{
  "model": "encoder-decoder audio transcriber",
  "dataset": "short made-up English sentences, spoken by a formant synthesiser in many voices",
  "train_examples": 26041,
  "gain_aug_db": 6,
  "time_shift_ms": 50,
  "n_mels": 40,
  "hop_length": 160,
  "input": "log_mel",
  "spec_augment": false,
  "win_length": 512,
  "tokenizer": "char",
  "vocab_size": 30,
  "encoder_arch": "jasper",
  "encoder_norm": "groupnorm",
  "encoder_activation": "relu",
  "encoder_weight_standardization": false,
  "encoder_channel_attention": "eca",
  "encoder_drop_path": 0.2,
  "encoder_depths": [2, 3, 4, 2],
  "encoder_kernel_size": 11,
  "encoder_stem": "single",
  "encoder_widths": [96, 112, 144, 176],
  "fusion": "cross_attention",
  "label_smoothing": 0.1,
  "decoder_width": 192,
  "decoder_layers": 10,
  "decoder_norm": "rmsnorm",
  "decoder_norm_position": "pre",
  "decoder_activation": "gelu",
  "decoder_mlp_ratio": 4,
  "decoder_head_dim": 32,
  "decoder_fused_qkv": true,
  "decoder_bias": "none",
  "decoder_qk_norm": false,
  "decoder_parallel_block": false,
  "decoder_inner_norm": false,
  "decoder_positions": "rope",
  "decoder_cross_attention_every": 1,
  "decoder_tie_embeddings": false,
  "init": "kaiming_normal",
  "residual_init": "scaled_by_depth",
  "optimizer": "muon",
  "muon_scale": "original",
  "learning_rate": 0.022,
  "momentum": 0.95,
  "nesterov": false,
  "orthogonalizer": "polar_express",
  "adamw_lr_other_params": 0.0021,
  "max_grad_norm": 5.0,
  "ema_decay": 0.99,
  "max_steps": 3400,
  "batch_size": 64,
  "epochs": 8.4,
  "lr_schedule": "step",
  "warmup_steps": 170,
  "weight_decay": 0.02,
  "adamw_weight_decay_other_params": 0.01
}
Rows from block 5 of the audio encoder of a small encoder-decoder audio transcriber, named by matrix and row number. Rows with one number belong to one channel. Each number is 128 + 24 x the weight over its row's rms, rounded and kept within 0 to 255. All counts start at 0. Numbers have three digits each. After the name is the row's rms in percent of the matrix's.
Before each channel's rows are labels from the 100 clips, of 14976, where the channel reaches its highest value: "peak on" is the class under the peak; "strongest on" is what is common among them. Only what is clearly more common there than usual is listed. The data: short made-up English sentences, spoken by a formant synthesiser in many voices.
# convs0: first width-11 conv (encoder.blocks.5.convs.0.weight, 144x112x11, each kernel summed), inputs 0-111
# convs1: second width-11 conv (encoder.blocks.5.convs.1.weight, 144x144x11, transposed, each kernel summed), outputs 0-143

peak on: /t/
strongest on: /eɪ/; "waits"; "later"; number of words: 3
convs0.52 100:119132108114171118107110124094080169175103136132113122121136120088129133130159115126132134138120117107101126094095143082157182079134097191103114151114115127122078135121174126149164173148121132122095143074155116141126108079183107150131136106137121141131127102149148119140121112129127127103128110136118110086131117095119103118091132136141
convs1.52 126:113125094146139139113157090162150136089137147169155088142130115122122151151127128099127136186173077130106111096116123128151167155089118133109122083133129157180107123111113120140132088112145091171121166145106146100142161137155138164150155125138151115094178135107094132114146109132145100160134073128133099122118073129107147110149135085169135168107140117104131139131143111146133119100131123122114143123097116110105151116077100126147131

peak on: /tʃ/; /i/
strongest on: /tʃ/; sentence kind: request; "me"; "teacher"
convs0.36 081:159130106133103116118093120124115111151170181168119158115082116088108162115152136107140166137112125115139167124134132124109112076173165142127146138107201108123159122145094113087108153171129116087105129108131100152145090158149134138174104098128145134121156104097099130140131106151152088134126138136132141155126117133095129122106147135143
convs1.36 053:119125121073126141143135104149117137166134109149127167101106112150157119123119125140138165119174146153147139175124120121130112083123144100117103158119115150148125161161126157076160141081086137179138134152123195110098124162113154106111101166112134086136125140150103133128111105114154153110099153089118133102133107117150151159126141143144152165130143111129155169129155093140120098136122171139159152104095157143160140124097126171150152

peak on: /t/
strongest on: "her"; "sister"; "who"
convs0.101 099:135160128132134122132170149175127186112133097130128125139137154182129123137132095117124146103118126106136151129142138168133136156106102169135130112101112120140060137168138140146059151119122136137119147114122184135135119085164141119140178114167137144126100108129133128098145133160128095150094115148115150126123102136154084100149076145149
convs1.101 095:131172166127135104122130129142133139150156134170148131141107107112102126148134153099138111139124095125097138102124124141132203151113119128116168126121151160185140101092184134110135108197155158200150135170138144121184137090145148114108103121143113126100109130097098067106101116111117128127135121127122090124146118133114105164153133115119149093119100105110114138132094130148101112136118126146153149148146123117103124172116127082116120

peak on: /tʃ/; /p/
strongest on: /ɑ/; reverberation; /ʌ/; "watched"
convs0.132 083:097171123110155117156105118181119148145124156162142143135114156156145094136107113132172163174157116155103133152121172119128099156134131118162135129098110113122094113141080084156060108119080171166146119129131141118153116172138158111081110122104119142138134130127182131158133115087130121107118106127123098113109129133127117110126140126128
convs1.132 082:115143111145101111133125102118130115151150149123111120113087140167109147120143111097095133078132125167133147124163146139105174117121119109139138152103127108115130132109103146161127139105129156124140096065108142135175150149150079145210123108120122145122126103143128128115095139131082118126136143126115093085121145146120143094140121128136120073112140115154172122112121120140127112132106099114090093067140128105099107111144113215144110

peak on: /n/
strongest on: /oʊ/; /f/
convs0.95 088:105163133140117102139122131166152066091107110139153162173141110117130107126139118116184124165120130142170124118127128094128111092130119126114165130121144127132169081127142104129108087107104148125090186090110106131171106092099111126106109117119126137124111141114101123097124121124142103123119167139165056107128118142128108103112105144166
convs1.95 086:138134152143114159162117125131136119169152123126100115150151153129105089094118148144104160092122136155116122117110150114114123132092094143180134160138151132138130094112117173103100137151156081102153153110147109106103153148140124110153135134127081140138126112123071132155092134125079153179137080120146107158126116114104120158161095092108128116116128118147099116158139143136128089138114086066102087106141099135109085115132179118123109

peak on: /tʃ/
strongest on: /tʃ/
convs0.10 117:159085128149115115138131146184107129120143077171175153126129101106127167126143119142120129138147135129135128138133134116098122109132150110111100124151144108126134130148151133161148123145114116147113178101104135130146163143079151143115082108127173132125080117104161068093135161108173100132083120117101169146176139135107158155108117112125
convs1.10 078:117094130106119147131109141121112136134110088129118119133158128131116160116135165145131163127113133182170133133112132122167139099110230104137087129142115122110139129117149115178129139108164136126099112128130161104144144076131089142128156156129096157117104103160119164096119145164143127083133105131099128106174139112118145149168129142162134114129113152178184141121139122098129147138100151094101133115111123125098111145098155110092100